python train.py --arch="gmlp" --model="image classifier" --horizontal_flip=true --targets=["setting", "palette"] --norm="layernorm" --mlp_ratio=3 --drop_path=0.05 --layers=16 --learning_rate=0.0022 --beta2=0.999 --max_steps=7400 --batch_size=128 --lr_schedule="cosine"
Rows from block 13 of a small image classifier, named by matrix and row number. Rows with one number belong to one neuron. Each number is 200 + 20 x the weight over its row's rms, rounded and kept within 0 to 999. All counts start at 0.
After each neuron's rows are labels from the 100 images, of 14976, where the neuron reaches its largest size: "strongest on" is what is common among them. Only what is clearly more common there than usual is listed. The data: reaction-diffusion patterns (Gray-Scott). In brackets: how many of the 100.
# u: gMLP up (value half) (model.blocks.13.mixer.u.weight, 288x192), inputs 0-47
# v: gMLP up (gate half) (model.blocks.13.mixer.v.weight, 288x192), inputs 0-47
# out: gMLP down (model.blocks.13.mixer.out.weight, 192x288, transposed), outputs 0-47

u.106,186,179,218,199,215,233,196,192,181,225,197,164,227,204,156,225,223,172,188,197,194,214,187,235,214,215,171,201,236,184,222,219,202,215,212,185,215,192,200,214,183,198,213,186,178,222,211,208
v.106,197,215,176,207,178,203,214,209,216,173,195,204,223,171,229,210,214,221,249,227,226,176,202,220,182,176,222,207,170,204,215,176,201,203,212,200,215,161,216,200,182,175,222,194,216,226,197,209
out.106,225,170,187,192,260,232,216,202,200,203,203,207,185,244,177,194,192,210,189,217,168,176,217,207,208,211,199,181,182,184,203,221,180,166,185,219,199,235,224,164,212,224,207,234,179,189,211,162
strongest on: feed 0.062 kill 0.061 (99); cool (32)

u.173,217,203,210,196,181,174,206,225,215,206,203,182,196,161,222,209,196,233,199,198,187,183,207,216,202,188,210,207,173,229,198,203,197,131,211,220,186,170,188,234,205,202,203,191,187,190,196,201
v.173,222,190,187,195,207,205,180,151,218,175,170,220,189,205,176,202,209,182,210,210,196,214,189,198,187,195,148,227,230,187,204,210,205,224,213,212,202,211,200,215,195,188,207,187,205,186,209,154
out.173,219,238,237,214,194,157,215,194,214,213,192,223,235,159,229,201,221,220,218,221,164,214,190,193,209,189,215,189,203,229,192,198,226,207,166,187,158,216,211,203,204,223,165,203,216,195,238,211
strongest on: feed 0.058 kill 0.065 (70); dark (47); cool (32)

u.275,210,224,204,240,178,198,210,208,198,204,202,180,200,191,226,195,215,193,204,204,225,181,185,226,218,168,218,214,167,177,206,192,202,172,193,177,207,175,190,202,182,176,213,174,215,206,182,223
v.275,216,208,240,198,201,203,195,179,178,240,195,202,224,215,164,190,207,175,200,207,183,237,177,216,217,216,199,175,209,182,190,227,202,213,199,178,169,202,189,210,185,235,187,190,198,183,230,222
out.275,230,199,180,225,245,207,202,218,211,200,208,223,195,229,173,175,188,222,180,230,171,169,189,237,196,201,197,191,167,188,210,215,159,172,168,230,211,210,208,190,214,188,210,228,209,178,210,166
strongest on: feed 0.062 kill 0.061 (100)

u.75,182,227,207,212,193,185,185,179,202,241,161,178,184,181,189,225,231,213,206,157,159,190,177,217,237,184,178,222,201,186,193,196,225,227,188,203,184,196,161,237,211,194,187,151,199,208,178,213
v.75,193,221,225,212,189,188,217,179,171,222,175,184,192,192,152,191,200,196,212,209,204,214,156,203,227,215,204,197,214,189,198,225,233,205,187,166,185,210,189,223,171,197,197,181,208,218,221,238
out.75,210,187,167,202,213,207,184,214,213,202,218,199,197,211,187,206,183,229,191,223,191,163,201,216,170,185,202,201,159,196,202,200,175,185,204,231,196,225,202,191,240,201,210,204,196,196,182,169
strongest on: feed 0.062 kill 0.061 (100)

u.159,231,148,202,195,221,223,159,174,221,196,190,234,185,203,185,229,208,229,214,169,191,179,218,191,212,230,207,187,186,202,201,228,190,221,239,202,174,219,163,213,218,228,186,196,148,207,166,192
v.159,190,242,204,203,211,205,205,207,212,179,211,179,203,195,218,177,218,189,139,210,209,217,184,217,185,215,200,170,195,189,193,176,163,196,193,206,241,216,222,177,199,129,215,212,242,184,207,184
out.159,220,188,219,157,211,203,204,205,169,205,230,242,169,223,211,213,191,206,185,176,199,185,227,187,196,203,251,177,175,212,188,217,190,191,185,199,188,222,187,160,227,219,200,224,162,199,180,229
strongest on: feed 0.058 kill 0.065 (59); dark (36)

u.153,209,218,186,245,187,186,206,200,209,188,193,168,226,192,182,197,204,217,198,212,187,167,181,254,231,187,177,230,180,183,231,195,169,172,226,201,200,142,175,208,216,194,208,168,187,182,186,206
v.153,161,196,194,226,195,221,187,199,226,197,178,191,198,189,175,178,185,237,215,202,219,167,209,223,222,215,188,237,203,205,219,190,192,196,221,226,220,176,201,221,206,179,232,185,219,219,194,175
out.153,201,199,229,180,217,235,183,179,193,208,190,181,174,192,168,203,189,211,196,179,220,196,224,246,185,186,230,193,172,200,187,193,180,213,205,176,210,236,185,193,198,172,240,204,209,215,190,219
strongest on: feed 0.058 kill 0.065 (100)

u.160,196,205,194,232,152,186,215,189,192,178,202,196,190,213,181,194,208,210,188,206,156,204,165,194,185,200,206,215,170,223,195,210,173,196,201,209,209,214,218,162,181,163,216,199,211,197,183,234
v.160,159,211,206,190,175,222,198,223,205,200,204,210,200,195,160,200,156,210,228,205,180,193,193,186,181,225,192,198,220,239,187,191,181,223,230,210,208,165,211,197,200,208,206,207,190,215,227,221
out.160,196,192,196,189,212,213,193,185,217,216,202,224,209,217,199,199,211,200,193,206,201,212,221,198,197,188,191,197,209,208,201,218,209,211,196,208,216,201,206,203,189,222,176,210,200,202,202,189
strongest on: embossed (80); feed 0.026 kill 0.055 (34); feed 0.03 kill 0.057 (33)

u.21,204,220,217,195,219,229,196,228,201,208,203,237,154,216,159,209,205,203,208,191,164,217,160,189,177,222,202,178,231,207,190,218,198,218,175,194,206,201,174,215,184,189,192,179,188,212,209,210
v.21,216,217,185,198,177,187,193,208,210,161,190,212,233,182,207,225,237,220,194,235,186,181,193,202,227,161,179,217,194,202,209,177,195,204,227,192,163,153,215,192,216,241,178,168,187,189,185,190
out.21,197,179,184,196,222,210,165,213,186,210,235,244,161,220,189,192,203,216,218,205,182,182,197,186,199,213,222,210,182,199,192,232,205,201,200,211,189,162,172,225,210,214,183,196,185,190,168,216
strongest on: feed 0.062 kill 0.061 (74); grey (34)

u.3,241,200,215,188,208,210,211,213,193,216,211,187,194,206,200,209,198,175,191,191,191,199,199,210,219,117,159,198,196,198,173,241,207,203,201,200,203,188,193,208,215,236,198,192,174,206,212,185
v.3,192,184,213,196,209,214,210,207,181,164,190,212,190,174,169,197,155,223,223,207,211,179,222,208,208,193,226,219,196,242,198,193,164,215,221,176,207,205,207,169,213,209,195,221,207,204,219,205
out.3,194,201,184,198,215,189,198,168,187,191,201,202,193,171,196,218,198,210,207,200,205,210,194,183,180,249,221,192,192,203,191,166,183,200,216,167,216,201,212,186,224,174,203,207,184,212,215,193
strongest on: embossed (66); feed 0.03 kill 0.062 (48); grey (32)

u.15,160,183,177,212,242,195,197,203,199,185,178,173,165,212,165,187,206,227,181,211,199,175,181,217,217,223,158,213,177,189,212,195,197,195,180,223,215,194,179,208,218,167,226,185,206,181,191,171
v.15,208,139,198,215,187,217,166,194,230,233,190,220,207,209,183,191,188,241,253,186,208,167,212,184,220,203,219,248,203,199,208,205,208,194,219,222,186,210,173,221,208,217,192,198,200,225,185,182
out.15,192,223,183,142,197,216,214,197,198,215,218,168,191,202,231,240,227,175,182,179,208,216,206,182,165,150,197,185,192,203,175,180,216,210,209,179,218,219,226,187,193,197,211,202,192,215,180,211
strongest on: feed 0.058 kill 0.065 (100); warm (34)

u.115,164,184,209,203,228,215,220,102,184,197,204,169,170,205,193,208,234,203,238,177,210,259,176,232,226,187,206,219,204,213,200,194,211,170,217,190,193,218,228,187,214,207,216,183,165,204,198,192
v.115,177,197,192,182,212,204,180,253,206,152,176,206,198,157,177,220,224,202,250,222,211,204,202,198,186,209,185,219,214,208,189,202,220,242,180,202,188,220,207,214,225,207,201,214,206,202,197,186
out.115,216,231,244,228,181,218,187,134,229,186,212,202,200,191,195,173,170,211,197,197,196,240,163,242,201,175,198,207,196,208,184,174,183,204,216,185,224,180,210,194,203,207,188,187,199,176,216,238
strongest on: feed 0.039 kill 0.058 (83); dark (48); grey (33)

u.146,222,226,248,174,191,230,178,208,220,236,191,216,180,191,181,200,185,208,234,183,185,209,170,202,195,205,215,183,190,181,156,183,218,220,181,180,184,229,173,228,170,153,215,202,203,209,225,208
v.146,194,230,214,228,204,172,189,186,198,221,172,171,179,182,157,222,208,223,211,179,181,186,187,239,227,191,186,210,208,182,193,210,233,217,187,176,193,199,154,221,207,195,180,163,187,199,188,234
out.146,220,225,173,232,223,198,191,235,219,199,205,248,218,214,175,177,207,205,221,228,174,185,164,215,210,180,199,184,176,183,195,189,166,205,172,213,188,191,219,200,201,204,197,203,212,178,216,177
strongest on: feed 0.062 kill 0.061 (100); grey (39)

u.69,183,176,207,142,209,163,219,141,189,200,195,207,169,191,179,247,213,216,252,168,230,216,198,211,204,256,211,178,214,236,210,199,207,206,200,206,180,200,170,245,190,184,214,203,185,202,209,195
v.69,192,218,215,207,160,212,217,231,227,203,183,202,192,198,193,188,171,220,209,197,157,188,217,206,200,233,201,184,208,235,188,211,227,194,228,199,206,196,223,213,170,201,198,207,218,199,217,211
out.69,234,207,206,233,179,218,198,254,216,196,196,169,225,212,207,183,180,190,190,194,197,204,203,231,229,131,172,212,200,172,172,176,216,206,220,195,164,208,224,186,209,245,218,198,213,198,198,194
strongest on: feed 0.058 kill 0.065 (38); warm (33)

u.222,217,226,224,204,193,207,167,168,186,212,182,207,207,183,162,194,235,186,214,222,181,219,171,204,160,209,202,181,197,195,186,207,240,238,182,171,188,210,203,243,167,190,221,193,232,214,214,218
v.222,188,212,215,199,227,201,173,175,180,198,169,191,189,190,164,226,213,246,201,179,195,183,223,235,236,189,200,220,176,191,205,206,210,213,213,187,191,205,178,195,242,215,192,180,174,200,173,238
out.222,230,207,169,219,222,185,192,224,206,182,201,261,182,212,191,152,200,225,216,242,183,163,186,193,199,215,231,188,167,202,202,215,194,196,182,207,191,184,193,211,189,195,185,223,216,182,198,183
strongest on: feed 0.062 kill 0.061 (97); cool (34)

u.110,201,231,212,207,179,193,218,173,193,198,201,212,191,222,193,210,231,198,154,231,180,198,174,195,215,193,180,220,176,209,188,220,192,218,194,219,216,202,221,160,196,188,205,222,208,189,204,221
v.110,172,190,211,194,212,213,193,195,187,176,209,215,208,180,147,203,157,200,205,211,194,191,207,201,192,202,209,196,203,236,211,188,148,232,228,196,205,184,188,176,199,209,197,213,191,205,214,198
out.110,198,202,197,193,211,197,198,232,211,207,201,189,223,203,196,206,215,203,193,201,212,216,244,223,199,180,192,189,209,193,196,213,212,189,203,208,199,212,198,209,191,222,189,205,200,198,196,189
strongest on: embossed (88); feed 0.03 kill 0.057 (31); feed 0.026 kill 0.055 (28)

u.176,198,189,222,236,167,238,169,196,234,227,224,190,182,208,189,205,212,203,196,201,204,187,191,215,199,166,171,240,196,160,155,205,181,183,201,222,206,199,182,206,207,183,211,209,206,194,181,203
v.176,198,203,182,214,238,218,194,214,199,156,155,233,190,183,206,198,199,229,212,209,197,190,208,190,216,225,189,177,203,198,201,184,224,218,206,202,176,196,208,225,194,220,181,190,199,217,177,160
out.176,202,242,225,212,196,186,222,180,204,186,191,211,189,159,233,189,193,205,200,183,200,203,202,224,191,226,247,162,196,210,176,198,219,188,194,176,175,219,200,211,191,180,180,190,225,210,212,182
strongest on: feed 0.058 kill 0.065 (99)

u.270,185,208,204,209,181,191,210,161,191,198,206,199,178,213,184,205,212,211,174,205,177,195,178,184,180,209,184,227,189,214,210,201,182,219,210,231,230,210,196,173,165,164,212,205,202,187,187,203
v.270,192,230,208,204,178,213,202,217,228,195,213,220,209,189,180,183,173,215,217,222,165,195,190,179,198,230,203,181,211,226,187,187,183,235,215,207,191,187,211,197,179,217,198,214,212,212,218,214
out.270,198,207,199,196,206,208,188,209,222,206,198,209,217,201,198,195,218,204,194,204,210,214,243,218,200,180,194,196,202,200,201,215,217,199,200,196,197,204,199,204,189,232,184,209,205,201,200,203
strongest on: embossed (82); feed 0.026 kill 0.055 (53)

u.205,178,197,193,237,187,193,208,187,186,216,163,185,195,209,183,189,215,219,251,172,171,208,187,204,222,189,206,234,190,209,195,203,223,181,191,212,196,218,225,216,200,196,208,186,203,193,195,250
v.205,213,196,224,215,210,219,175,191,211,184,212,238,204,199,139,193,154,206,209,186,184,173,207,211,185,216,211,198,209,238,220,202,154,217,217,226,217,181,177,195,198,205,187,219,193,223,216,216
out.205,195,206,219,208,195,211,207,183,218,208,203,236,197,224,195,172,190,209,187,207,196,217,195,203,201,223,224,210,215,210,215,230,223,194,216,215,217,201,199,203,161,200,185,196,213,217,202,172
strongest on: feed 0.062 kill 0.061 (47); grey (38)

u.88,195,211,174,220,192,177,211,225,222,218,196,169,205,201,185,169,173,233,225,215,191,177,198,205,198,196,186,209,170,180,204,200,212,170,212,209,189,179,179,213,202,198,197,185,198,195,195,201
v.88,185,165,210,218,186,196,170,189,208,202,169,213,209,197,170,189,195,247,224,174,204,184,210,200,191,215,184,229,211,207,236,174,220,228,218,231,186,219,192,230,212,209,198,193,207,220,204,174
out.88,208,205,208,178,187,199,220,187,186,229,216,202,198,214,208,198,191,186,187,204,195,223,211,202,175,191,238,190,188,183,191,209,226,188,172,183,193,249,218,188,176,180,223,222,201,225,203,198
strongest on: feed 0.058 kill 0.065 (100)